A small image embedding model, trained from scratch.
Model: 2.84M parameters, norm rmsnorm, activation swiglu, patch size [4, 4], layers 12, width 192.
Training: soap at rate 0.0015, 15300 steps, batches of 512, held-out accuracy 100%.
Data: trained on seven-segment displays showing three digits, 195000 training examples.
Rows from block 2 of a small image embedding model, named by matrix and row number. Rows with one number belong to one neuron. Each number is 128 + 32 x the weight over its row's rms, rounded and kept within 0 to 255. All counts start at 0. Numbers have three digits each. After the name is the row's rms in percent of the matrix's.
Before each neuron's rows are labels from the 100 images, of 14848, where the neuron reaches its largest size: "strongest on" is what is common among them; "lies over" is the class under the peak. Only what is clearly more common there than usual is listed. The data: seven-segment displays showing three digits.
# gate: MLP gate (model.blocks.2.mlp.gate.weight, 384x192), inputs 96-191
# fc1: MLP up (model.blocks.2.mlp.fc1.weight, 384x192), inputs 96-191
# fc2: MLP down (model.blocks.2.mlp.fc2.weight, 192x384, transposed), outputs 96-191

strongest on: white glow; dark on pale
lies over: screen
gate.294 129:080096072162132145171100091121163144075128052159092126118159113084174122161144131127119139172126051138119106147151146086140148170157155129081129189137166175058111156196142127133126136191108109131152160189196119109147113152107094153161103109158171134126128181157135141162101102165068167114
fc1.294 130:113134202157153116138127162137094089120164115161143156143109121146099069117176103090124123119088200115114157116089130109198170108145177107115139122099171159095228152124121122083169172124111144139103120095094146189096132114114152139155099187118113134100135084182171108125114053113142103152
fc2.294 117:118102107124121090089104146154177074103135165154165181073104131110161142061154113138100123044123077099137088142083037097141084113125121129083090123068184144158176148178122119105113086109119065127100103134152157205148076138106107136111122145127109154109146173140166111097091146146066195126

strongest on: white glow
lies over: screen
gate.321 122:120125124163129145143083086099118101171143128119130131139125151106116051138132085181108164102143125145134172072134132146145138149073138139091079064167126159122085151133125184124136149147078114063155144037173118149185151115135142161106133123110152178121160143103160112139076121103141131166
fc1.321 118:067156181123135102112099109098098074147122111140110186128155125106164137121132111118162138125155143148126179099082202164129170127114116137145055134135106141083105149104090117099115104166124115091185103140165128167204092116150091100091059121087144094123170033157178110190116155120200101137
fc2.321 121:098166122179131105138134127124113156173140121125112122115161137178104165082127102170110146145114068125154163150094107128142138114127140143115088110117083090165173211058098135091129079129106074141127148126175101171159139153099098144183128134152101137110133174124117064088135098090222129119

strongest on: dark on pale
lies over: screen
gate.216 110:083105178180098146170152107159113093127172075082105046128135154129148134180144144156084145102142170105170111143067166119126159151138167089151152132165163134137155148140124172100096142130078107136114127152174101159182077194138144086147173175155126131087171092132105116121139108063193125167
fc1.216 112:095117123119148158151106132161125215127183145106087085124179114075121125129118111092089198115179192128108133134134148152168101149145094117141196136193148137144162111100107064081106149148101126140120146121139097143078080100156088143104123148144165082097095212111146132168136095192109120094
fc2.216 107:114124108160113089177129094141116147086132091128087144153161113115152113159127074100110159132101159141118127114139098160164118127117095128097165085091154156085069142099097092149178042166169108196140112090094152152137142158146065122131095094138150119127078200170154100139140134153115164089

strongest on: third digit: 6
lies over: screen
gate.225 114:129148152141098085087069109146098105194132166153152123172118113103188122142149162155156136161209110163117151142099150142130160182099127118151104094187117124096162182113124121083038077150102075121204134162115088166159107071096116093131165128064149102104144018130164126155073139114119109175
fc1.225 105:133121149160148116108087095132088129145150120158115132143115131121166132144128131189164131139129051118115149111095136128105125164066106136166093156171106070144166167109116123104068095089115110138194090110123094153150130112133089095144169150061135090099181087097118133132116101070166059198
fc2.225 112:124089185153133141106125137138095085181103155146141106090117110174132137065120174165141130095101114093143159133107093144135133106155129155102140124112121059170087182047191120165161119136099113088139111143149065122085124137132088133101158170105096171145092094106163105113118076095174145137

strongest on: amber glow
lies over: screen
gate.220 078:193114114109151084127152114112106142169173137107164130114125150131079118117070125144159103128103111161149123136111163148062041122078111159145162161103119100122158107153159144130122132162162131088141050107154110157096103074148158127172148122116151111089110083215100151136114135190108128114
fc1.220 079:117157091111150091163105088121162105129165141136163095174121130118144066156140140123103090144217107069138142127166125104187221114130158153132106109150135106124158134150146128183129164102134140126116160131128124145145131103167056100081062146141069122159166100097087076103178087127152157085
fc2.220 077:165099133191103192167113124152076101116097108104183148143111142076134152142086100178088148138172151125119148115143165078126139128107113131136079144172090137168125125165108133055094157142064126138200119106094095104113118090143157153088104134136107141167111128134094170118119088208043135150

strongest on: amber glow; third digit: 9
lies over: screen
gate.374 086:144163130114124122098158125116163156093152137125165095128120175146146177177150164094106095119132134137164148093169129170108165179145151125119178148133140156099159084164090137136161142137155158098093079142143091092176106079101100218102110171162139158129191102151140104119131094082173110128
fc1.374 088:153187078110158078174138106130107093102179054105112184144135157102120092073103114160169084190147164178128050098120087126089157173166134096084100142126141117149107145114120167081128125201133132126095150107113125122118073145094168082110166066150145189137105064178120161094137116157129119148
fc2.374 079:139178153170099098214188125204091081084127187130139146022150177108137158109161117161040128128200084123143121097098122159110141132068138140127212089088083111117136132136102144101115133160173161105119196136127090110150139114182123164101156126138116188091133123068157086117084118092118132184

strongest on: amber glow; third digit: 5; third digit: 9; third digit: 3
lies over: screen
gate.314 110:121101144146150107101147092117099106061132138079081112092123168121125113145123151091111159086113058117171171120176119132106178116119121135138062115170113129134175137116079082167156131112078119118154086125106108085143141145120056121089123117119136147145133073123122163118132143124055108085
fc1.314 106:128128124109164140113106157227144138103146142082113156115151131116142137130093139129105173083172131147098206155121162082108125159130187153119118128092085161130216115102148127142113161142130100131163180093162164170152124069105121081134135165099103116114108181078088089054160119127084121079
fc2.314 106:114096146118130098120087102168089161087164170097089094147140139135177100116124159127122115142143120119181111190136172106124141137158183125108099174099145073121130133132165136081171160195161076095108135113119142135110039051160160131104114148123013106152183136117137121149159060154125213172

strongest on: white glow
lies over: screen
gate.269 063:196125141169077123169095113120108150184121125093126141125097168132128162115117162115092143107152111147131131145179145151110082163229089086177171111150101104070088089131129127078093160159112101124051140119137135105090103157137108153112159065034168208119135130121106159128143110106096139125
fc1.269 066:113140130144165122118178107164114142119111118106111101144171132088143123146130199090102181137137124170128106129104149148120177142116022114154140081138171141117086088138139097126166115104155085162053103137125160184165141129148078133145157124126183165106119103143174076083111185117140097107
fc2.269 064:117121152163112110102103075104158115153117113124124158088118124182142086123138156130088125151127146146116119195157097127138121116112086133070171100165117081154123119171138141136109105133140114164136182099137152180173110085151125187104177136140082148105138102097119168157114113120131113132

strongest on: green glow
lies over: screen
gate.85 071:098169154121181128140172092135124099131135136102135144151170145117167184105138088140154069154138121104140139113082109169167126077133059135122108133084137169107073181133181171179187121118096099094111122135084132173125098192143194156168087089129124148099094141121181094067118096154124074076
fc1.85 073:177117113113094070176110155052129097124141083138157133119114138139122081125087168139154096152126131159086099121129166100077101119149166124122130095139142099147155083146107074089083126152153129157137119111124124120113106118175104129151159112105111160151099118135124162141085134088103158146
fc2.85 070:151112099085140108165119075143085089089124156110044075160109112149167112167125118138173171197172095086154128145124131097145146069181145136128126100086098185125142148138088157133165158151035103181152163149188171159118128148122138117121102123182156146140130105095105153115168140098171100133

strongest on: white glow
lies over: screen
gate.15 088:116138133119098126144109156139052058128148150127097096148086125096172119135105131119132110157115151164124144108159138101106128126144164095113105126146126167142131105099101184168176075119088121143126157128135128094146090135100169083116038091191163180128106130139079101094113063099173146169
fc1.15 080:151150142139132132102149135125147141148140132166108099111153054162057113088163114151150108108111135106121173145082170119145085174095129114126115187153069096166173121138138151117109179130113108127116136095110148217052162099166093150120183190137119152144153116141152174101177199132134125134
fc2.15 089:166162103138110091086184122170134114120128138067143082115112151120112153154147144135135151093152153153145152116133117100127145103131163097151186090170133093174150177110173149102062132119082174116113126126105075111107076100162143165120135149125129149151105152116136127123123103072188138140

strongest on: amber glow; red glow; third digit: 9
lies over: screen
gate.199 105:119057150098112111156129118158134174097119046080184108136168132085125101147151163112095169086112138094137158120148058130149098127115121098139158178171116115126139081167113108117099125106092117202147136149185183169114136118198097086119149141187124114106150091146138167147162163114120133072
fc1.199 100:134196187150144165100161085192088122143156127112071087107158133155070100159103144080100117116145064132149175112126091133167109096166172105171160155116078135169171148126120109139120095142137188108131119193157112131100154153141112148091131112173105124110088151063115144194138203110149106099
fc2.199 104:100163140133184169083124168138134156090079143102129109152112091130133104134102117122087187174130164122094143123138123109145112184114120115108093115085148092135102111090131085151178091118114158117149143119131117091089129187124093107085138145147100114113116137107114121110134137154182124150

strongest on: dark on pale; third digit: 3
lies over: screen
gate.246 131:137101145150146161129141111123140103095157216139113148117112114086130157119143133081094131157117100094168121079149137122183127131153177091087066193105126111076150169152141085146097146136147173106118107122122115161154171135121110157124111152141141123138137200140167101097150142146130139128
fc1.246 118:145114159095130139097130112138080106102133157170031126118126133132133130085176160095096096105082154088142123137110134168172119099150231113077120128107132143123173201177108164110097149124084163072069079196128118184132121118116108161139079128135133131129116108166198077105136141120156165079
fc2.246 112:122030181111157177135159131105119102123080183179137171125167103137164158113146142120092088093150152115107112149120098089170147138131150076138102158088121058135155146130077084094102128172121151134113090121140128173150175137112165130123081138167097123066107111156173057117109119136145130075

strongest on: green glow; third digit: 1; third digit: 7
lies over: screen
gate.70 067:202135106103124112106115213124130094059124106079096120132104078142112150104119146173159124161089127123098128215162163122155143140161150094141124207152069122128139136146154134099120156120144145141158106089105046142105126095188116198096117100131098095115115123143171158117104138141119136089
fc1.70 068:146099105128166067118143126123050062155130129146177127079107123087080120133096162086134077144120174123152149168097126111073154066163119106176095168113059172122104159117108194125148118162078079126114112169138122071152100112051119153170112173097114098145096137143144160128119151150124118123
fc2.70 066:159108123092126125163140117105165156200130117144165146113153155088152152133105152139115091158079171158096104171143099084083150113147098103135122155090076168157062089074157161117182141135127105170046192135113087126151104127131117148150056112159072114143150156164152173141159132167123078095

strongest on: white glow; dark on pale
lies over: screen
gate.74 089:087114105113130127112107148142148102108158092057200131138122094097147079162154132191114202146167150146106100164123135158103086137197082148136157155090120081128096129087113131117134120130161083144133171177100126154150160143139115201081103153128179122156138102138158086144165152174124144098
fc1.74 103:098117143110121091155149110087178062122227081093162106158122112131116076141140151151107100145167181071179118132115187122129074130129149075150131093100169078122177185081138110081107084156118113139144205151142164162151149166119125146119129113164163127134119106144136105093089117160123139093
fc2.74 090:139177072180140135104161089085164128062120158126114145160160122186115150145145102124143086153190103139136134136179096160144118130086189101055138147115130159150115119135161112116182098146149120180047146094143150111109115134098123112103130078122127058140138155159162170124141199150086143160

strongest on: blue glow
lies over: screen
gate.54 098:101129108136136159147132111166118128089113172125113107117127079058196137128093141076181188160116113153111126092106196106108188125178134131150041185111093205059112159191122122134132107122098154094152119138108122065094120084120158146127122135122133100160155151149141134149114178119127145124
fc1.54 093:147144180088147126160148121150113155074159162127107175142146059094157168165089140146150197147106154129117114123117115187122120091148083139145125177168140196119104100145127106098140112141147127201153158177160146146160167143130200164127112122069148155112086100100139154167129151128086155095
fc2.54 098:106140194140068150091133155090133140165125116154135164113101163097139139131077125162157057165113149147129125114140137107101149163157128121114121120155122101170141098127104117124141090113154151097145136078124125105134074114087120170132145078215117123151175066093108157160179100122145085141

strongest on: dark on pale
lies over: screen; lit segment
gate.9 089:114092134139102120194151103109130085112138082161146137132118110108142121159121103096153074053133119123124082135102117092164134162136050151198107074152134134108157177119113099091135144145155151154139154092132077062185145138173129172135172094134096162175085118115151139115159150165100123177
fc1.9 092:122143206142181128116180085131165159115090154194125113109092108156064135103128143104131112088121187136157094152110143102083125119126102127109157134108148133131174122143170128204123104117103137165124150118114055133174181130122100178113142151114114146100115201102108157090149131157160090175
fc2.9 091:119133139107137102120124108215114102101083127097108097077122140055149112064164140139140102133113152102099128111203081132067098083150159152108109105123187147127115131141122155117166175184195091154147129166117153135113109133143173144119168183086194111143116139098133115139133141187114134156

strongest on: white glow
lies over: screen
gate.168 069:146155137149116129175133163164114154109134154209157117162177110086158094171130142108099191114131153114089148088106122080181124201108118094163109122139139151161121164129113188129168095104137115134209137136114125162138147131134198151167164177146158119097141103122084160112099078139178095134
fc1.168 077:160140109110120161103165113095163122090121102142155087168155126174158100150117201143149095144128191056196116154094164164142085109137082130217103114083087153092141098179132109130178125140155156164087073131124143156119104112135146183099136087152084111104137115155194099093107113124164088128
fc2.168 072:138101103179137151145121108150098183077136151082099124094142140133129128126154152179149102155174199151129158088106202119158120147138118169160111146136125114153172162135091140144145114118176043160169137110077079137117130123163141088147140162157073117130118083184162077147162103141087160111